{"gain_aug_db": 10, "time_shift_ms": 100, "tokenizer": "char", "arch": "transformer", "dropout": 0.1, "positions": "learned", "init": "trunc_normal_002"}
Rows from block 5, named by matrix and row number. Rows with one number belong to one neuron. Each number is 500 + 40 x the weight over its row's rms, rounded and kept within 0 to 999. All counts start at 0. Numbers have three digits each. After the name is the row's rms in percent of the matrix's.
# fc1: MLP up (model.blocks.5.mlp.fc1.weight, 768x192), inputs 0-191
# fc2: MLP down (model.blocks.5.mlp.fc2.weight, 192x768, transposed), outputs 0-191
fc1.195 086:435510449548478526474497466528467494484542518477582540579500526469431435492523442498571462523498491492456504527498465478481488523472425520547509485541447527477432467503605453459503444582493535437522421517535499490514500510470564477500452439501473484501522520486545481502582550550459454543542469445537506474480583474496516438528484517548495448488590547470514460437535526486471461514554480508473517454493540562507476474438507528441471454547520544543470480507423460561501442476571478469489544490431535523533465536521480545537604458520463491578476517516497565439445451468527494499
fc2.195 060:566500504475512542568493553457390590524520565501448537477546563539530542530552505495439545488455467486521517457527523468500540496526494520437510519466497546598505417563427495509549516469457495471500558528459514494516534533511473576515529517463511465525544439452497473507460530442509446539447495480493505484537479524459486581509461482442514462527477528550456516538488456478467430576499551496501500483466517451485477509565482508562562538410469474510482459468492437479454532496555572497463458472419510488433474556463458597537453437492508516488563557493536478500448486559503455520
fc1.196 131:461452390512470508513556549458483496457505475564535521539556522492503491507476588485535532560496536513410513498447481518464598442521437498518531539450548534514445474475532493517533470507508487518470406470485407439521554460481498516466525518536475519523522523445475410513544546507450482533530474509497551494616565523489550556497468533455576503526498582460466478426608505478468533496469479474482463503444482470469529484470493530500496534432532512430457461542551470525527485498504443447437479493517489481473475529529497467501490495490410498412507551536458497446549553492531475531
fc2.196 148:491420483537469510501453489498571504523483406470570515518546535544566532475462548484531535414503471551465458470491457545526515491516426503524475483478582477492554541471477552510417582484460536472503490546526439480523471532544467468497491543518488574549512492428494503507483501455538510509484581485458542522511493490446552483461473549518544556591556541492554480466514498465551500503546446530531464535497545492452490451517514528571548432438534528451475467545488508465441480458486407465479512421555494576521466576509465457441509483524491448483518409451522442492563513456528495499
fc1.197 104:537523497547493493602582477443527513479539529479514474397451453450523456480521478484482538457514525509484522526509448513541524532549498446534541489531521403489490536448511497505480483483525388499423504542453465563512481508535482477493422535572505506432498552583477461582549493468444475550445481507488545514536436507441554516463523497432484562495530590577518509512555524540517442475469455513487504462515529497506429474508512469507516488513543540463527500488530549487520507526529547485460608520506514440397534409476455468503461543570457530540549524473474485469496529467508485519
fc2.197 106:534476478540480504489495507553491443447613463423476522518514510441512542465404472502542534470412593475577552534538506506468405440543487516485547470406499506545504468523532539487550489443471454477482506535529589463387478522488468474502438513513505543512477459489484440529547497428511520507558492491414483423521525462504504489480537479476507435490418508483533564544506546485489505456537553524553548446454533438499550451550482490503546496466457515544538527477585459501481493530544577482498534519536513530456529513454534531479505499492467556471454518487577494518544532481511482504
fc1.198 106:478490496525502519475445510453483470513485439559524524559553435492503469510487508434530518499537553535451455520488519495399487517460442573561420570504503535531457521417500458465498419467477490493487468463553455524512446525465551493504543461540503526482555457540539475477536472579446474524522469455515560522439520535515531533601445526447529542484506498513472475478508522478485517392444444478440496509480487534523468515494494513411442460528466567425474489560563500536520528447574482519565587541466479477498530433502490458521553515463505504461431553557457504432478506471513479460
fc2.198 092:522563572438514530513441409465465499453462473529497455581519515544431545520483474470461479505488498534445466518492526534498522486542498483474484497479474480454511505501472441516544507432522407513596512494506465534460476478462470494524571517486531522485511496473473408464454462545544423514563474540515427614579509494518481498544450421529497533487472465505511438476496483609522475556548487485481425450492461495534511519510496555584524475465501439498498544566484430510476527471482449431522520467540501562493507557596485577448508536503483549508549535487467459485537529540505469457
fc1.199 097:495555480449551495483509457532463524606505505464517584541499562501375516542517451493530464523458467466474498468461510460506546523484477549496487532547515518555534475563420514547575526544477430490438555462471508584522486504578574480521516428516426485494472520543537469528493487497529526545470580442472508553436480456451496474512508482448471498593575489486514483518473531429520517566478480578421522474504494564473433510501569493451465449497478438525446516505524541538495506501544488522439509565504535469459526475446468487452501444483497562482517460477529534424469475497486505499
fc2.199 096:555468513539439527522497488505482546497482465495489438491497512494511478469496500528506494537510456517564455452480498492500505534496537594501478519479549476553531492561480472555450490478469490520421521533509518434494431470542497508413512509393465394527480564500532566462552503481537524478534520540561528446491505509470472548546512566537514478509473418468514511503529521593560536478472500483532527554493505533523459473528489516468491531495554437423469430579526502469557520466508517389540459472551561566528592402523472410500433480509547422461486495523467473472477522521449465516
fc1.200 100:561565466494552478611554509463529541481580497461544552454495470507512482464414483515537482495466569492440494536523483531531516527536490448493452566488476435452548519470507551493497530438457498487485471509487479520486547516483522488488417512590516463477446530509430516613568530439484485502533434513455504428507471483480560489468546451519499521501489551521518535470488551466513424489489511534467477513456436503532468477554491452517522511465502521498565530572570508488576475483516524488429571486563555496436530442444397519462540532470422504539506479470446558487457547519488508510
fc2.200 102:481517508577504547460521529525560541515570480507499568468524496529465504458440442488574515519443617428472471577539450453477476501484484584524553468477460478454475465507447508514464504525454499419502476497532470477448512477544473462416448511493434506460507507600479555535583498545462496535596452502457465452499537472512541417536510421485518484515501538405461509508513560545525528451481479533475481487489518513534521490500559490394520466543491531519506490477469517527487479531551521451442541475500552594511507506517501564441498527476470495532457461439503495491468530462533470566
fc1.201 104:516520482496508481430507480522438520515515523551493508573493511461518504475533504534509433540493476536486533537479492480563502466490410501516526502453459535517510535494571533538542472485357455433539445484451514476542476395542554508562483464503519436465470526508492483469495481443558516524463489485541609409540503476413459502460513509607589458451477500485501521463502491543434528488513534449470492522500529485544512486440544571544455548486551439475500469564508409463461496539507556519494555522470513522506525519436473429507491475477507476557530484507493616543507498475504485530
fc2.201 111:557446499513464500504543502511499465469437533481509598461444471534573520545436471513455528487507566518541501543517529513543450473503470505511550482488470505487551487470482503513489546495461487572559557494532476500511493506528491539474463509497477540448535519529564529538415475495490491542479460453510577519481457473456478485528470439467606526456486533458447462556508448482578497529506482404488519493616532488525538563509514523546508556548465491459485429507502480460489549532538466492546531418503502535488444558553499490545437506523459511454549469508397433544470454602437480422
fc1.202 103:472476517590460490461564520440493535472466513529549485489525495403476481452484482510496562480513483531457493525444458561576462427490523454560470550538532474454510499494512538491493479458431436411510572534434501485488492555521497543489490561598373490454492549499465482525547518529445500533482465511390462455508511449445514503513542509502455511493549539489528542558564566447452501475488491506445462531467533472487469513529591516554521510514474430492464526499490529519572523495519501497446555536531498507450508482451436534490493541492468567493592570490488548531513466525466451471
fc2.202 100:493440506512485515532482592454525435415473477472521492502589510502478495463463489448438514539458553511584497414475473486436565491556463554473537449473584502548527492454565503450516504523493550516519545488471517513465511523444468466520540462527536514541531488476531451451536456500562574492474561460507503470478522546545562456575476419502498489535478542502435470482497525555557468439439478431534554521512529479477494442534487463480502493480446528494515590479529446563475463487573539503508445469525437437523445512519516510476524509457451560416513479467567438501519518481564547524
fc1.203 098:448542526507443518499498503478490545536525435528506520516415475505412518565502565481505548457451455482461463514546475481558557551526434535474549504533423563431491473560465491512496525493506609447518543443434448540516537433564501552493496433463453492497471465540503534500499438536507536539494533427518511547524543388403500523464441543528457537536512525545558452478486510513505472564510498543448528502447497488481407490566534540566460510537460463521502505496481553484561593514539463456481479502539532522502482514511462520475510538475490555538538561482469532466529519436521492512
fc2.203 094:453445573521463500438506500571557428534377600509482421545512521512479516452554461436522501462475472503541487508472492538531473478517501459539510542527478446493535539439547493502495538508462500569493543519521574531506424515424528478443545534450462497483477512508525566411519518544485481503481453531501458408468465510468498520548535479476532495500522412449471543514494506553518557529560485454517550536526488476458485559562473457458525492537455495448499482501481525477468502498475562503615466502454483531576512494536549504495525540579549432426422509502477523447530496521533497519
fc1.204 107:461497500472506533494559498537469542513446518500540541539494599464492497505522436507523502525498512499448514442511559514503474495483492538513552554448536556465480461458456464506517486559494478537444497501582500538564445477507525446458468492500357523582461477515509465560477565491387557511474525482474438489573453446489480499461463578509515479537481489571494507454491517454527542501556543535494453461434570511523480519461478548493490532529555431471430464496453547514445490479538497466407543491477544493509520481520511467489537433459514440593498547531548545420495438457526497488
fc2.204 102:498451448494483454532436508542529470496505481505481530486522453504458513492515516523478480524447412467582556476494461416499592529477484466422536530546497476553500575591533577530439491531522487506501579464434553518465480481490476513570508470540529488499509510538514465462584364438602517495491514483487543554447426505506450477501561451487503476495516473468514503603470455560478529479440511533489476494487471498455456468522470471495511478451497490554527585485561397464548485541537502502535495548493525422452534467483528495547540482453460525485481521460519499534558530517518522494
fc1.205 098:445499479518489493438490528521424509464538540511540438567480540421458460463527454462577482516523530510423505467559477484498536492489486492538475462526495535513490515394538441458475511507535486508452411497542541539530460480485523439520515484576453494500459460466480397548496597507508474532531494487463466492550526455503460483456500560482492474558497546493545523423537548503496552519498524560539446496444480558529481492434486525498419575559538568482467474518523559540461463439551475496466529600478552517483548455540519490508523488473471441549506489549559535402549465496466509528
fc2.205 064:519424476492461554529483539544473484540493511456510568509544533611493510455468452478402530488493438504583516478475495498487468508530464479452543516439461559540588470498524534495495543502445594482536536544511517513516487505503460555511506499432500531501520428456537503495469429408548460565476478453529559481514479547436450563492461465461522518486528516424517491502504440510516552484527452466594524494530565466517470494524489482500532513482476515498478482507566468535424505585567544502512503451480532506532459547474455487552452506572500495444535496377454440486484474558536539508
fc1.206 109:440569520523503469467533572503573530494466478500552497427489505568488525480492425547492403493482474520492502521496530492496508474503473452508512570491463517488498506513467544482584532525482503503517427552623482522563513491535552424513506498544378515434500549538493450549540494547468483506521448462426486515522477474504542426488476493562476516425572504496504482406519554494532564476502488538548377492497529532540483480461450576450492505563490534491488455553447493493516445513518517471516459503516468486541479518539432512493510495527483469582430496481520533483504472451608510497
fc2.206 104:423544521498501431411457497525520465480467520507523493530466416493525489545521487457496429506607460588506588543474523477426517499462485530481473525579457515485439460477509490404463487527589497487532489512552520560491531549455611468527555482542486511463530507472523495489475467507473568443510425482561497593480508549535478498578504487511493497471585486501463448482525496488494468502456532481467444502555544553483477482441459501505503484519448548554508492494414478473498472476496476478484475564468429444548465524539519525532572487476541473491427499563502546510571499487510565490
fc1.207 095:559465469492511458545503445506532498512491477528549493482510501510468503488500548616486518583476471495497458425430486480495549506527483489503538500431524490471503480556468493580551399492507488540472532433495487494464549459537461530449458515467502508527535560411484476547511496466494503525550579411533493494485551466482483438499499456494479514526483506531481505468520523482428534497491469535428499505534523467527474331508493482460521500465549462407531519511480541586540498532493548441545431518615512406533470485537536483471482529531507478557524527557478511498504504394490490515
fc2.207 089:507515511487496496478483561464408482457486580493465492482538468547493532449478473469514487434558475499393504503573515485510543523490559457459456590488532473500480503443485544449484532567508516453551496603480605500465477550495532522494491515539585505551448436523436488519496485507481524511470471561466536506491481571544472591441517535454473511486494514526521550494484507514519425482459546513628494462452462491457429570459501529513506558515533567523496490512550505456436491514447489528507557553493522522526485527421457487452525506522501511463538448421449478462477525563545499454
fc1.208 125:532495394484492527553462477471438521478541517549511572406503546512434424533487511556529505547465489458438449417472512454492511517511476532519477479509545476484474453515517457582469493451503491436473487465431516595517572525566473629555429433575490477507496527422513450489501509463502512550504546489502470434506513488479527514551562503460478501539484541586537495495520482484452520522459547516502554522496502556522450477470507487487451541479531484480436521547553443543552512487525493527516490545524577497453507488459412482496482461449443493504543519484506544450398475494511476523
fc2.208 145:541531477433472487536438477506459465600435462512549496520506543563474440509493515507475499551562420463505512509364529461590495526489466548543423548506460525491535441548468477550472516462461492504536447480501500497502504493485518553467475511398527489510533527510535567459478484551474482516521482512573449517487498497475542504567380491578524554503572483519459439460502464513491515542455440463469518547533476534545465541477482510464581422502532435460508456547474514536517502459469454430510511427540548522530473550520460515478509464517567457490499547495441468517497472539507480548
fc1.209 108:470548462552560508465553499532478542493602461527560516509495443404493474467478458512515494502441585440430481556493458483523506544527482484510515445484462481481489502464516526477575529453492492487483470508533498520486492531454493411430424494620458499473513504558496447570555529530476426521526463479445486466580529458502587406523619444478470484498542576499520482511522579462441510488517522540434451483510543508518537483532528511461462475515437556497461529523485437523438491470528490482510499461511551539486513484544540574471509500509434553525488474519444490500443508493520509473
fc2.209 101:506483544520514509486494475531466548470472560560512473548535527503529486529548576500467538503532408512440500442497466481532514488477456513508523468537476438523522531619471520483526454561457491512451538527558405553562535474530485523522547510464466499499580470394529426448544528514519480552478549429559500505480494477462471539559448553494520534511511483463435511472522465497465461463530505474424485510521579478484499480418467534449478491479493517430463481507373561509530531493576541512549455547481462486510459559547528466551502485532580485522512540503453476482511455428444477533
fc1.210 102:522561546505495518496545462398414511471499523517470519501481480438507495547578523539508467555528442484516544551448546453489501499489561508559476486535500527481460523553496502479568427472518452484531439466498508446485501504450516497494464527532478456521524514484546469478544497510453494506522471492554502542504504500556471451522451544556482524440430553554493548535510529550468479517395442427456449482480552506506518504468481532462412545553550515543508512499470420552509435386491502560504483551503426418468498504604520489575525465451534537513508464521501497530426407471486474473
fc2.210 099:498529507531508472531491510440500490502451485483482443519520494507565512504512460492495508534565484473546488539565428505436559482512606530559440476571466497504507497465498466492471541508503490511498455529503578460493468532526455478510492478465508485554507569513495561473490506486530485469494471561478456453366538545521522497404586491550542520528413497450481562493470531521589468507440513438477463545472492531529542479480554458595467557543529515524550515473514474513424473468476516558570479553464412519479509461522517554490426500511572461555512409469534457545494449535488458462
fc1.211 104:539465402523482523615500485481540538568457468452476496514442561588450502532488509572523521476557481449527478476458501512522475502490488510540467551430520498594486486527443458590563488437494447471462507482566529563486550491525488555526445462516546498546487575466528543485554501403502540526439593502480482513477497503508478504458542525524496472476511505561483506501500581453479496518485514512535457541430495516548499477539496515465498398453514494499525480517574465531578529491474503468496518491484519496454454499488376594553517471432478462536477477489462503496464468476534495445
fc2.211 113:526496476475545536536479541497444478479497534440485403494531519534485506437467529520575527413519509493470527496488512570542490473496534403467526517431473477613510500493533557499532514522486457477500511593532517459466489469504502528491488499484548507543466472519465466545513482466499414526511506567422477493543477504492515551430423565495461471484422483490533510501482496525522445457569543542577482475431440458532499544509463501543583543464454515495542542532583512458454504534510507517491475430535543479533500553424472451459481482587433547471548501447423509545568536537480474481
fc1.212 104:483516450495546502552568462427466529443545516537442571495468522477517480564525569535526529548501509468500500574472517479531522454522573479532475507483539530484476459506520503541549480423475511483485456489437478503484524488557513570539443476503495459510520436474532416464503522467438515521419436506550457451564533493557569561438489539537526489465438600533520517488561552528430457514477552469498430540477535489536519488453491572550516527511555500520521500501505423543516427442504487504449452535483408494422495568551487527533461471497446506538512474508569494541478436509538457467
fc2.212 102:505512472532545502464518535464491497513500540519526425551497572507470502459530409472520486497493518488448530486500378438585561521491484581538460523527459497548481532490562494494433583487472447488465516520448608517591394476470506476490501470472540496512515592496472533472509528512569505549544438488491454423491503478455509523523469516547526477583485470423512493472479462574615510565489471488523545523481462578520490504484494481518480544551510503456531492509505430487438500467568471455530492474466509547543517453548505532461500476525472441516505480489476434431495476557481459517
fc1.213 096:491528452563525524498506554443468507498508487528530438534557489463467456428483449555497523466471508474482483481358499500571488451517511443574452474468534466469491483515496492500528466433448532497489522483465498443519509552514471517512470524548407513469533539529504482493546594590470502567510479524411417425517486480492569492530523495507385530580524552471535511428559605460481483480520548506456486527479486494521491489532549492491514481508434514494483552522536544560545457478509491471457456522573499481448485458511425543499529554527416553520541506502482542478483478507492492559
fc2.213 092:516440564541461510518567542509523463443455545512499489493542513501442464487461496440353536467480570525541470482479439526509497508535507532512515461525506517459533474425513469464462521487470554479500541560493479573496475504469466508452482482498535490455559550504515499471517558576494572511498504472537461467499494532522587477644493420435495468500527563478424432458491542531582468508495472457470544569506523499504499551512513488471500493565467538483531553469494525494522547435529499410511523465533498499544425501592481569501511495473471523443490495448502485483454462572504516428
fc1.214 116:467442538545428486428492510507453396486401446503494441553515514470453556533579554420530543527517438552500553431516533464445493477483513516497533527479496575543466518528485464512532466513500526510487565487555518542539462479520511528542562516451468508568539468463520459400480496506516546514423539463508555539546506474487447547505449579526500477523459480508533497488522515504483536508486457493458528568507554517427463502510547517539469528510505456531504502491463484512446545494528553540587429590449461474508453527522533419585436506495514503500473523534528525487573437471469488447
fc2.214 140:551552441508529511522539463490531536507604529522535619467514502517484481503400460554477502524467573457435437567531512463489514516540502493504501485462477449394495393434450509502442488506507497438541469519449457480454527487526505516444407487506486521502531544521456505611545488505452444533615473516483437520518552505528589420486518443494492496518549540465508500493504542492495528497480509502481447476506476524536484520481520524438539495541511499502502498518531522527511469496538487442451544514560569540478521517541471515401533497519412526561513474502524534432523498487507451546
fc1.215 098:539526463510473458523502540487409439464536513478531492472487419525512472494497497473500441520518464449427492433474454457470557458506525433464493568503485468493450479519500505487538506466510534490487528533561495533525503484512523466517449506520520440518511480534436404577534522513486462517536506505447517411530432420447502624474509482491482541552499519546501591461515500488473488490496498576487571551499484523470448503483543497463525527524516563549498500613564491485589467451513498499535519603569497477467572454434456452484516516492415462504465452508504541443527553488568508523
fc2.215 110:590491499558514533541459476506550573583480440444558476521462538527536469546429490492456583514491464500571476476426446477542487492569453556507527461518504478525541450549450488510454523423436459523470526457466487546457555471496458527459475501494459510529495525393542555508479464464513534551507570446515465484443535500446513409524546463506577563499487514574479531465583496487501533482471486467538484477527585462553487396500524487484531504447491453469521431521488513554546477490551529485509474519558533526512507492511465545509474504501585494526541464496489518501442428455479463490
fc1.216 067:446519548475488472423561555504487487404500501544513464543505524485484511485524450484540517539444470516435522564522500452427512437411499484586484480516494528495466534490571498450468393534474491496484455507512386528554457518541508459522537536552445541505505451488488439518548560508484522500501513459469488547545476437417455429539515511569543470502463539510532577447552507486469513445514539496477440500478586484490459480466493479496489557544444480461517521504434523575417482472562467547518543558503479499452483437549569489515485541487502507476517543485553468499580483461498458523
fc2.216 051:543470463517536534520470547468486515472572458468486518503439526447518494517430543513504531516552505508547498439499540487497523512528503558493472528454478574558516400563443466541598546507461549490476507506426553437427525448473444511438475520414472410534460430473520464562513497485519471466551530439514429502512582464457511594527459555529461476532453445494497442482437527562496575471528482523483548522482509458509547459483534495535541490468555476517524516487557532499594510548585523500495435433549540509568535486458463441527487520487501521467492519477483534524489511493502474489
fc1.217 125:423534488498507518522548454479520464478435523546498526432469474479470442546605483515514442522509439441482492507506500477536510606467514451536461483562487468475447494455472465561399468527537483514505509481520432607567493506560581533539487444564492427446584566540523481496466506536486491544441483495518491519527474490516578510486489581514490550489534556535532461457554513489486558575439507500504450513515519570523455491497480538469442539571514507453468489488451499509447510463509488505463518569460468462469526463584514484552546447543451482505502528572551490501530462498527484545
fc2.217 143:530474491504514575533515424485504514439508477579465495535484562389470471550468494511472541531404570464497472468519473428524513498544515552513542396479477457468507470515482429556491449546501445502456554504480490526471477447525396505467456483477454498499568566552520440437517475471532575534511521467513434444554550464555480467540548511472489492552497487481498472531541528541497553525507562460455497499522532526525537471569548559530474511469470455476429556507529481536447528502567511491496478523490507538430482532550535440501489499474494540478551526529540505425555458491473408444
fc1.218 098:461520556540471556423457512509468455469479531448562494575509489535426474418536459497585460529487522502439486554520497453485489439427466509596492525540466495442411540538533454472562425539479553473497446506512480496483500514503587552529522553492471494508540495519531489444562556565440447517544503466532511504442539447477535521527462534567493457509497484446500545453521500504447492458480450473526507480527551475438475478459524458396418486553525541509473519491429531566488463462550499506539493513457469499554478437539511533550581562503525504503473476483461570482484505460511522518
fc2.218 109:521462439499505571608497552458440541479524488491443502466517532533492512487510546509512560504457515464521504467528543465506516481579526524478545501435458517590531480569464526556563530468464488468429520543500543528500490508530446568531508487502473443559491427447504461499543516386517437529461501494442475419527476489480494544424512520453504470522413478523506565563527517513521474534515549534504535440425524460509544443556511486553548530396485489521487494480581458477496529535543558529473480464455498536410499559430480546507450468505458515498567520440515479480483495533511458479
fc1.219 098:531463550586423574499499542506481514516479489482561539563522506524518532528534560491538564520484461522481518455446491494398444490517454593575498512518512557541499499532481501530480482471457502457447476484509481479504507499567506580500478544450459497544526520500552558428496501537443548505489520407473538518436490517423502472546467518497514537484451479546496533492548471465474544482420469478468518531495606478465463440518577472504468544464495454487501476496484500556574553491590531539484560518443507487491478466449389430555453508453505501446517551524500525487439482434512462462
fc2.219 091:462496570531480528432426567591565534471513458519537432521466405490529526420488500470438515511503500571441455531599553442434493474491437571481546472502532457540526449518464530494516499495491524533484518484568474485470469499501502503456558556453503504578481413496519530494481526515513485500506456430549463504536403561484464523565563492494532476520478424469520517492489467494483438448514556555441442519499549437453553523488485465469469494467479529487498465505499521511549496547541571515557477474458486575581436472470523452513535516469499479501469527523504526496503498437590465505
fc1.220 116:420503474484487490471542482471490441478454536588475484430499517459477460569569485504501487552458459481521507430515494442530537573485514511492473442521477474529463458477508452551388480534531498483484562467468481580587498480554562488562535414500459452453572573452557469453458478457522552530434452490525484513501563494531531504516494565503471503535528583530516454523527482514500502603464492505469522527547509592494473492534452513520471504570485479508450525493446452514438508460513507490523459585420471492453500521542552481562528446494494477499474521519590509483489431493482486531
fc2.220 126:547509520501533567555534433460506539471489509552476495522504576437465485574532474523455528530436513458500383471529447461530500517520512542526506428505444449413508471494493415557499476501461416507555548493479481537463501455501425516469459471509449480461599557513530474439538465541538539555537509514528408436525564470552507435546490473500495518522524520467489466509540525573482566550518488441482488467539493532543517513529540609489466501505474426468415531549489484508464531492528483466498477519487502563513529544593542484489473502477496539539532502502508458444501450529454437483
fc1.221 095:573532493501529477588551470446518624512525513505496541488472498470548484489484478510524525466491497504492522514488513576520440519527518520548446515494547458565500493445532535514598500402486419440482456466468495435519471471545513569408455534528527523567510519571446569543521556459434536446483527514518492447511523515482528457495514524466497550529462446513562508514486530466469427529511534554507499452459495473506452494513542516552482467473478394481542502528549522507493519478481482536446555445511531416426491465464448462469486500505437567436544552521446469546443559500484498460
fc2.221 088:484500475502520506509488525535561508484621403469501551444488471474528499472406501496559499516450614536480504561561521429494499519518466523514545451475464466477521530541512533505525520504438504477406493518512438516362506541518475507477419563504437533481492483504505479585580493460502503458579516381482489502528509458487571469470558453455489486528509485446481556491513530481469513451480556552453506497505536473516517413494521467488526544511495532543513494468537498512545479527636541468453533470519521551487518509489500489485501485497430514550474506512533525443545506447504460489
fc1.222 091:443525479528464465461555528503504423446479496485520433523477468560498491455547475464553425509500484516466539547501427422475487506457487454580509532549504504548484547468491462513467485473521466540469385507555424538559427465501519468513528521649545501468501506509476517494545544489505464520514509448484543556537507482469545490411514532555514494467474542502529532437539538512539563494493455483462430533538525494518452419433434499422461535572531547446513512487489489556432445523552509500510503564425479463474521447525534514551530532505487476538428462497493508502562503508534530521
fc2.222 077:471446476498466524449449519541399458515496440441506469515505471482495511509468531487447507511503503531532505501498567468412481479490549513496506477551499561479535462512448497401519513577506537548464554484502451508390459464425448470515572481436492507553484536505541543480458468499551583496544519468533497514431550527525466461561557518469508432465516473426466502504534473503519610480481523459474490540510539461511526480496533412415508511548480489514514514446491553536469540535565555539567445564442498491529514495522577462563475508503558553474441543477479531508502480590474508482
fc1.223 111:497497531585451568450537518532488439501444456500530505556444475442464483552461501453526550508509497515515528566470457469518449489502504645584467564563456527491521489500511512438444494503443469422495511449466450529545433531540539518439541499481451421473513536535536579485486526564554512524499441434530497499492531442462515485549494497485557493498524500491511482513577552482556471517460477474472534504510522529511478549472595507517462549520437418486476446518504510518541551472580484478481526523452499550473491457462431531544491490446501509443520508490446481521450455569435458461
fc2.223 120:483565544446533510502490497516445488422539528504511497501512494515472513456554449473510423514496470498484542456552549514410546515471505442419507535488553457532417414447482497516514508562579488488561471506501479495497523441446564454490536491548575484537459436497424467503431534462442488466540549551500524535586487565510477525505527519514484494540478480494519506445418498524539477459521509534517398442472478537472433526475483517489470516584529539528532550497507534519431447491496545541502511518465517423505483448539524454438591494490493498525492502551514518429570543479593542525
fc1.224 086:498563559516482490429543451497435380442490451480505477543458490388518496473440475477471507540508490504455495523520474473485544500526499518517470476563507429438504546487475500476518500505531476555492512484504382485479441443467551428471544506496503456481548544520472499487528490532512488497508493491512541532534516464470530469552519455536509538543546497506477500474576542526508591483501412488424497517546528443467414448509526483465454521504477498426484505538428481567447567449482569473522452533530523459481546434585572475491493586555552597458502535501453514522532520522503491495
fc2.224 090:548499513493502492519476539510555450538445511470527438523523515608475514449460484504572495461569442494530508497414499606510536443518468482479493637482486517572486461537530540524475447468485451465564498464482561469557509538478564536503532556449485506516464506384488543499521482441458434504530492506491467540455465522470496531522422488535554501456489415523505505513510481481515436550539482530595509510486479497476457484519478459520581485442432459479577507530506539492521448472486467493539475459513476487569468545422469522441526507552499455480518502522499471558567540541475513548
fc1.225 113:424488515548531478473569574457501554485521433541518437477498556437507516529518544467548553516465403527504511443567443482446578502454519529470530551503486585498458456507493500544507465545503545436520551491457448475527512407591449508507495488464437481534531447431432560514476440498494562507496541496465479485532556426423468504495460595542463506546455533513516540471493484506470472508490497518428552558415471501457448504489550523509517518571538436514519575519499551468536517509519497524487430552512499466500504482506521484518409516500471503569503529523537534463541487464510526481
fc2.225 106:465472542524477496457467520537471483456427555502486525493526464592507560453573537454542508495508400498545410503574486583393453512459493499486522549520500576505479478469491509479487481516537531495614519549515518490471511508492506550532590508428490538532526382495514507471492484546476449491457499580538538523455509542517442532493474564483504470444489437476459515493406473525498503487482476459526494517511445519444489613517484514457489525527529519529502465482463526478450499518400500549508515482421439500542424493500509500559527521529549478505423542493495478471566498517533506523
fc1.226 104:442488509504475499544486507533474501528523479517503485533501523504504423567539558508563493524520478519500531430518505545479518484547412493508520529538462549415463513547533528510531486524504466406520400429527466503550500438577505485496412445548460480498477451473461437515510538431451497540510481475489512472501458479426453570509516533547584476418500489450507556531540490471543490484492552493485495457361544538526537496451547508525477550518536445530501462545479475469548524513532498530501586564460473481440502512492465492541458433401507473526469569533531583538459497495466518474
fc2.226 119:554500463512506547534537568488463496459517518526462492414418448505471526467477479500482546483519582457471487504515567428495473560486546525508539445445519457507503506438460495478486502492477547531504560514510505474455487549492428562478464525467512571558500528537539541550469470530512499490512492485553453564517458468531494499520502484476463500522469502538535447491542491539548435533492465536529560579574467482477516506545468477476506500496422537488488498485550576512456520492520419446488365410556576541499440497558530507489498550573403515474505438523428414463497457455523457510
fc1.227 096:431509560507495481454574530519483528545480531564540471492491488513437527439552450452583445526475501512408570492511478452437529514464468534508516564490524585511481492492513497469566504539494517464462480511541433503570489481519505497490514483540461497510476515498483533638541538529548471500482450456492512528557543448433482498485571544530479499471532525476527501395500515469505539482453517537481416509437494539490438512498477475433423541605552484471491437475473541505525503491547499471470509511450532514475507407584475568544469470456438474549443507522492545446519465453480522526
fc2.227 060:496431468506476533499439535498445488494537463471549449518545515488500449496488538469443535470469469458501549436447501558479475505509471552478539500489511553600490449496515440494473612508508566500519494506493594514538493586412454492551512514466529508596524446490531509438443541521537511531518492519497492468417450524516500465560472447450531468529504481545523524506543423479485538472549525459542510566497505486472529464524454438499587497433464508514520538514526486541477471447517543551557433448492498512528496547409538479536505467512506469371486551474480446461515499548580470483
fc1.228 102:462589535508498480447483551539546534507417488518571462454518514577510517472485475528481393486516433529469497511469512509501498457482488476509425584479428511487493513543481512494549503474480551498546425548574495494520557466495552455472497480530420522462507563449439514536503504567470493524576531505481439512485555497483521456531443504595473555483617494478476467371492502508496520511512509512527452540498475506499469501467504526417497510532494476511510509596461541459565473508489496423530456500541472491580502498570405530449534511504494461599467494470488535470504497498529499508
fc2.228 107:455546549507516447348488482520542482464494520515515520559490444505491495480515480474505423516583476557446564567469512553458532521478463533544489542529525521488406500423529508434446461515550511495581455471432497467543508517491685505492513513474528492474514499536493518481470476544431572467482448487555576595523509550535517503530457497554489517490534477521485483488478483480528459455439490468494463486562503560481413525463516486516476502526496511499512493498457493546493460459463493522468537501492454424535462455491496462468582519494508499437478501558492508492505529456556537539
fc1.229 098:496547532510521530474562467495455436535460426483516555534414471459466549519466496511497517510484439490462510517518517525552454573470460478513499528519487526487511539458470515477505437484480451520471527477545418514494491484450582496571452498531541510496492483538524446522526469492519475515480535402503547611470521477487469445476457489567467500454482562596516507522530548489456564505513464487496479444530634467493435442498518533439443459556525540481515479492468483568430535452559475575509545531486502443520501514553527475518607473466530570525460516495458486565471440451513456509
fc2.229 095:538461511504440485460478484538512480497581419430536493510499474442487508492454576442497547465466468575533506488453476501389475475469542523478522458476560570565476508529472546477452529500519507391470504513510367460479498543522455532437518522453488512566527407492514538564583584525520530441551539500472498565488500464528531513490525582466477475517554483486550476571520478418474474459504474549513486562468520495488511512530534478550541503469489493542499524483538532506560506491515414505434517444514502547525466503444447474488506477489458497415472538443499502540525509557461478489
fc1.230 100:518551557467507500487515418521475468511507479461494538561442489434459527535493495479498522477487420520471467510485513546473465530447529489515475525542499508433492536529449526534585450453510484407542495464542459535487527528479571506520479562523492502462592475504513441528537476528516480495536501455479518568472514470515486492522477488523422518491552482563587516532484519457376479511471451529501461421537554473502482538523547552471465562547515475540483549494425558542507578451512425550484553532479475484528425497567486490515582439453533613523500576518480452516445452479485471497
fc2.230 099:485435553493423446466521442536576467518469425476557502494512510468511551500430561446486524464419448587490448469495451496447479513457471459538543477445562538511495537454485543538406527507494508442492515579556378495550458474527472507486474530488483543488526486456516517505546557557521520478512560485488553545497552457511568476458460589488508521505562524488541486468497452451479535497537424484497505568540549486476489498527500516500526490483546507478489472530477484507439509504473469475495520417573515577570435551475483417475509483530480421454425491467512534500557529480525484493